A small spectrogram enhancement model, trained from scratch: trained on strings of digits, spoken by a formant synthesiser in many voices.
Rows from block 11, named by matrix and row number. Rows with one number belong to one attention dimension. Each number is 128 + 24 x the weight over its row's rms, rounded and kept within 0 to 255. All counts start at 0. After the name is the row's rms in percent of the matrix's.
# q: attention query, key and value (stacked) (model.mid.1.attn.qkv.weight, 576x192, the q third), inputs 0-191
# k: attention query, key and value (stacked) (model.mid.1.attn.qkv.weight, 576x192, the k third), inputs 0-191
q.2 077 [154 169  91 142 142  84 169 137 144 137 102 114 110 131 127 145 136 111 166 127 122 102  90 152 122 166 141 131 114 157 127 103 137 126 116  78 114 139 119 159 114 160 131 102  72 124 126 118 143 129  78 186  93 126 116 113 110 134  92 120 118 118 167 141 128 138 108 149 145 125 112 149 165  73 111 156 154 147 136 139 134 140 142 108 129 144 123 127 144  98 169 118 120 114 129 150 153 158  91 115  68  98 111  99 137 119 156 118 152 130 148  67 136 133 156  98 113 119 101 173 112 147 104 140 126 114 117 112 157 104 160  96 122 137 130 122  96 105 130 174 138 141 149 107 129  96 101 140 120 142 135 177  81 130 136  94 146 133 132  93 109 119 159 166 151  81 146 137  85 143 116 153  76 153 109 125 105 115 129  90 149 133 113 123 102 142 107 139 110  98  98 161]
k.2 089 [157 135 123 154 143 152 124 177  94 166 120  97 184 126 127 113 161 112 162 125 130 136  92 121 133 110 141 162  97 152 149 103 146 101 148 126 107 143 136 103 100 134  95 125 122 168 146 120 162 135 127 151 164 108 163 119 148 116 106 143 109  90 156 185  97 145  93 162 135  79 102 133 150 117 115 134  96 129 126  96 141 191 136 128 130 162 139  87 121 119 140 105  95 110 130 137 111 173  87 120  99 112 133 119 104 164 146 112 139  94  98 146 135 100 100 108 111 135 138 116 133 131 157 143 138 135 123 123 132 126 147 127 106 107 134 189 151 130 111  84 150 109  97 123  87 156 131 114 108 133 141 131  99 115 122 136  87 105 122 116  96 161 131 115 141  62 118 132  82 153 173 147 101 157 142  89  97 146 106 126 137 154  93  91 152 151 121 136 140 145 128 131]
q.3 094 [148 120  89 164 128  95 145 196 165 149  91 128 103 109 136 135  92 144 173 118 182 137 122 101 106  93 143 151 157  97 125 127 104 121  91 129  92 134 110 143 131 125 122 143  83  93 123 107  93 132 159 128 101 137 138 128 124 137 151 165 157 129 157 139 185  87  99 115 157 114 120 147 144 125 113 161  86 130 111 120 135 113 140 160 104  87 135 144 125  82 164 121 123 126  87 114 120 159 100 144 103  95 115 143 157 101 103 121 155 140 127  92 132 140 121 147 104 134 106 193 157 154 131 116 126  92 129 135 130 118 154 114 147 108 114 126 104 150 112 108 137 153 209 124 151 106  92 106 100 126 105 114 108 139 108 109 152 156  91 139  88 111 123 157 142 128 107 114  85 104 166 109 151 119 145 120 140 109 153 124 133 130 128 162 111  90 137 133 139 136 127 143]
k.3 105 [157  88  93 140 119  90 130 168 109 146 119 147 134 150 106 125 148 153 112 122 151  88 129 127 114 179 143 153 105 135 104 114 135 141 128 112  89 199 142 121  86 140 133 145  90 111 137 152 123 120  97 143 158 138  99 121 139 132 116 116 111 129 154 167  99 104 117 120 102 110 104 159 174 125 139 157 149 128 149 115 126 144 129 106 133 162 143  96  92 148 176 111 116 143 103 153 148 176  93 101  97 104 120 106  89 116 127 122 155 105 136  87 118 120 157 104 138 122 144 140 124 162 172 120 123 108 127  83 155 134 162 113 149 144 154 147 118 100 110 120 146 150  91 130 127 122 115  97 151 101 133 164  69 130 170  72 127 139 151  92  72 130 154 136 122 126 126 148  92 156 154 161 114 117 145 100 105 137 117 156 129 129  98 135 106 152 171 147 132 104 115  95]
q.4 119 [195 156  92 177 154  87 138 181 148 101 108 137 126 114 141 150 137 132 156 127 152 107 141 104 146 125 140 126 118 141 112  99 114 130 144 127  77 130 133 151 126 128 144 133  91 121 159 127 123 127 142 147 102 117 115 122 168 135 129 154  94  95 146 170 150  97 138 115 134  77  87 159 154 117  93 160  88 140  90  94 129 158 146 117 126 107 147 122 148  82 170 119 114 118  94 174 140 107  95 150 111 131  93 160 113 120 114 114 151 123  90  95 137 149 111 123 101 159 100 139 125 155  99 127 151  84 130  83 121 104 136 119 125 123  93 145 104 123 118  90 143 138 190 118 178 110  92  94 121 155 101 118  95 155 133  98 105 162 111 135  88 148 154 144 132 144 121 106 100 102 160 141 115 112 125 103 128 102 152 120 117 145 135 145 124  87 115 114 146 120 141 122]
k.4 118 [198 121  81 155 156  73 135 164 124 137  96 112 148 180 116 130 182 165 140 153 129 124 113 117 118 142 130 141 127 131 133 114 135  92 118 108  90 169 149 125 146 149 152 162  73 109 135 113 126 115 100 152 145 118 125 161 156 119 144 149  73 110 136 193 107 139 133 119 122 118 100 144 139 112  91 125 163 119 126 146 125 146 182 158 140 164 136  96 125 152 170 106 107 167 128 170 166 156 106 121 101 131 133 101 106 119 110 140 140 133 152  86 159 138 163  91 102 124 162 160  81 141 160 130 121 101 152 126 125 145 157 149 137 153 126 135 151 109  77 142 126 120 110  95 120 143 116  90 130 122 138 143  93 124 144 105 119 141 121 110 102 117 142 138 132 101 150 133  91 130 155 131 103 117 126 126  91 125 139 131 141 101  91 136 128 149 172 136 146 101 122 102]
q.5 093 [ 87 164 157 111 102 141  98 106 145  97 129 115 125 139 133 145 138 133 132 149 101 154 139 127 117 143  87 120 151 130 137 160 117 107 135 167 136  99 122 114  85 105 117 108 143 135 135 133 124 142 134  82 123 164 150 131 147 106 125 142 137 113 100 157 144 127 162 153 177 121 146 106  99 142 161 135  99 119 103 135 106 111  89 174 112 140  98 132 104 145 103 157 111 107 172  88 117 120 161 136 185 135 123 157 122 128 113 127 125 123 136 183  95 151 110 180 128 129 137 132 146  99 127  82 107 114 107 108 100 164 134 151 112 140 144  87 111 142 171 149  89  95 157 171 157 130 129 139 126 108 109  75 144 101 142 134 104 120 109 181 177 118 127  91 118 142  52 107 162 122  99 100 164 140 151 148 138 167 116 133 134 131 152 152 117 104 143 136 113 153 138 131]
k.5 090 [112  98 144 102  98 122  96 119 157 167 156 160  72  98 126 124  91  89 118 120 162 152 144 171 113 148 138 129 134 101  93 145 131 149 148 138 146 131 115 144  94 124 138 133 132 106 120 127 116 153 126 116 139 148  85 165  92 132 137 107 149 139 113  97 172 115 129 154 116 125 132  96 145 132 102 147 159 142 145 146 136  93  86  97 120  93  84 169 148 129 108 134 125 124 106 129 128  99 134 119 163 130 124  88 144 127 100 169 128 141 126 135 145 146 128 156 141  86 115 165 153 120 100 161  91 111 137 117 106 125 124 152 129 106 163  70  64  81 108 111 100 134 113 147  90 125 148 115 140  94 118 123 168 122 127 117 134 152 162 122 100 103 147 126 133 197 119 136 112 137 146 126 181  85 131 134 127 113 113 147 133 111 128 149 105 104 129 128  83  89  79  98]
q.6 087 [105  98 155 119 123 142 160  86  80 173 145 102 139 141 123 133 128 163 125 150 110 122 123 142 129 141 141 128 126 166 136 141 144 159 140 107 118 156 141 106 114 135 112 127 125 141 134 153 153 140 133 133 157  97 154 103  95 135 112 113 127 108 114 128  82 155 124 137  76 154 141 168 146 119 149 109 144 128 163 145 153 147 117  79 143 167 127 104 125 149 150 125 154 141 155 136 125 126  99 105 106 161 147  93 133 162  94 104  92 140 122 105 146 125 192 104 150 146 124 111 102  96 129 123 119 188 113 157 125 139  99  92 133 103 156 135 106 112 142 171 145 122  89  51 101 137 104 135 132 131 160 115 107 145 125 142 134 115 134  56 159 119 112 130  92  49 159 147 136 130 145 142 113 129 119 120 108 157  97 104 124 120  98 103 142 176 106 130 105 136 128 102]
k.6 090 [ 65 150 175 138 131 127 129 114 140 132 144 140 119 125 149  95 115 123 141 125  93 138 119 133 128 103 106 131 145 125 124  98 112  88 135 133 155  99 141 134 112 104  95 122 150 157 158 139 138 127 128 136  70 120 138 118 137 127  96 140 139 122 142 120 163 153 145 168 127 120 147 139 127 116 131 105 111  86  81 115 150 119 112 123 124 157 145 119 135 104 102 154 138 151 190 104 108 106 124 181 143  93 139 161 120 138 172 127 119  97  92 158 110 156 102 149  99 125 115  71 121 103 100 119 121 161 114 150 123 143 101 132 149 115  87 165 123 133 177 154  95 118 158 112 128 141 166 149 106 109 114  92 134 118  81 151 130 102 123 146 177 107 138  98 124 117  79 115 170 122 105 136 135 169 124 121 159 129 143  91 153 210 145  87 139 124 120  93 151 153 126 142]
q.7 112 [167 104 107 147 145  92 133 139 148 156 115 120 139 115 160 147 132 134 164 168 141  97 100 119 138 163 154 115 107 162  97  86 134 115 136  96  95 149 174 142 138 161 137 169 106  81 145 152 120 133 142 131 130 105 106 138  89 200  78 150 121 128 134 134 143 141 101 128 120 147 107 128 158 154 114 134 110 113 165 106 126 128 126 133 133  80 141  99 122 127 150  82 123 152 132 156 192 140 144 131  97 124 114 147  94 112 136 134 144 119 145 100 143 123 156  75 109 101 133 125 100 141  88 106 158 151 148 157  98 116 131 100 125  87  93 148 113  98 119 128 135 143 147 123 148 123  71  94 145 187 103 114 102 113 133 107 119 147 139  82  91 154 136 168 134 125 171 125  71 122 147 124  98 119 139 124 108 134 149 116 143 131  90 143 132 115 132 130  98 147 121 123]
k.7 113 [133 122 118 170 143 106 141 135 130 110 102 101 140 158  90 128 156  99 166 106  98 150 144 151 114 114 132 142 104 160 153 109 158 111 123 107  93 137 150 119 117 108 108 137 159 181 142 154 169 121  68 201  87 101 144 115 151 133 128 160 145 122 207 156 119 161 129 170 128 113 133 166 143 132 134 134  93 123 109 126 120 155 176 117 106 162 160 104 133 134 121 128 128 143 170 155 175 128 131 170  63 138 139 112 145 145 157 109 166 129  94 142 136 149  97 125 144 131 115  62 104 125 139 114 119 160 134 136 171 120 140 106 125 151 105 155 138 141 118 126 125 127 128 112 108 140 127 172 115 105 158 153 120 108 110 130 124 103 118 102 120 150 153 159 128  85 125 138 138 130 123 146  83 145 135 114 131 125 146 131 130 143 101 112 148 154 123 104 138  92 164 151]
q.8 107 [173 134  87 153 146  84 153 182 129 157  95 147 136 120 131 170 134 110 144 126 147 126 103 128 129 181 148 126 121 138 121  89 108 101 140  75  99 148 124 136 124 149 148 141  73  87 156 104 129 125 162 167 120 132 124 123 111 176  86 164  97 114 171 142 168 117 155 132 142 128  92 130 150 131 106 176 110 126 107 115 106 116 142 126 115 109 148 135 118 121 141  90 117 127 110 129 156 128  80 155  95 130 110 152 110  94 110 139 159 150 123 106 172 142 131  79 104 145 116 160 142 176  99 102 168 105 135 125 131 121 155 141 123 112  87 129  95 118 110 127 149 155 189 124 159 126  92 148 137 158 131 117 113 153 133 103 127 156 112 132  73 130 150 149 160 118 152 116  87 108 147 138 116 116 151 112 147 103 137 112 124 123 111 146  90 100 135 121 156 127 138 110]
k.8 106 [174 125  81 150 131  71 129 173  93 169 102 109 157 160 105 138 149 144 110 139  97 127 132 120 106 144 164 142  92 163 110  94 162 133 125 108  89 174 157 131  98 117 135 152 109 134 100 121 147 120  96 193 150 118 133 106 131 131 138 151 100 106 147 148  95 128 132 112 120 104 109 130 156 128 132 137 130 134 149 121 133 170 139 105 147 152 150  68 130 125 168 121 134 139 125 156 176 146 111 109  73 130 156  88 101 159 163  88 141 141 123 142 180 140 134 108 109 130 160 123  98 155 119 122 103 154 146 107 168 135 173 124 104 141 121 163 138 103 116 115 160 116 122 110 135 138 116 100 127 134 143 195  90  95 131 122 106 115 139 111 101 141 136 160 149 115 145 127 116 124 164 159  82 139 113 111 102 148 112 162 153 120 123 101 131 135 136 119 122 105 118 153]
q.9 091 [116 118 160 124 156 131 136 145  81 143 141  99  85 101 134 104 116 133  97 153  89 100  99 161 143 136 152 105 140 150  91 107  81 117 148  94 126 145 144  81 151 130 103 112 159 104 131 154 131 124 129 121 135  84 106 109 123 158  71 122 142 135 162 124 132 162 132 101 103 164 144 119 173 183 173 144 107 125 148 157 138  93 117 101 134 112 150 124 151 125 121  91 141 141 114 116 157 174 130 116 150 165 112 123 132 146 145 155  99 116 154 161 132 130 173 106 119  86 130  79 102 139 130  99 136 161 121 173 116 113 101 111 127  86  93 171 124 103 107 149 152 153 122 120 143 135  92 141 127 156 134 131 135 116 120 146  76 157 165  81 102 160 112 153 103 125 168 128 126  86 142 115 117 141 134 153 122 117 130  88 120 140 109 134 157 138  99 159 120 132 103 144]
k.9 097 [119 159 168 173 109 136 130 135 134 129 136 107 109 171 107 123  96 108 139  61 142 134 117 136 123  48 123 188 105 168 124 129 124 124 160 155 118  95 124 116 115  94 132 116 146 175 148 110 185 146 114  89 107 122 152 107  98 136 107 167 158 137  99 113 128 177 150 157 125 127 145 138 108 130 136 106 114 135 103 111 118 111 124 136  68 139 112 164 101  81 137 142 151 106 165 147 138 107 136 165 110  90 161 104 154 146 144 120 130 162  93 157 101 136  98 118 117 143  89 129 132 100 149 143 113 175 103 161 136 127 114 106 134 114 123 128 123 129 154 112 140 111 141 115  97 116 157 158  95 122 154 133 140  96  96 157 140 138 105 127 141 108 143 167 121 116 106 123 147 109  77 126 105 142 137 142 136  90 108 134 136 154 123 119 129 158 138  70 129 102 135 149]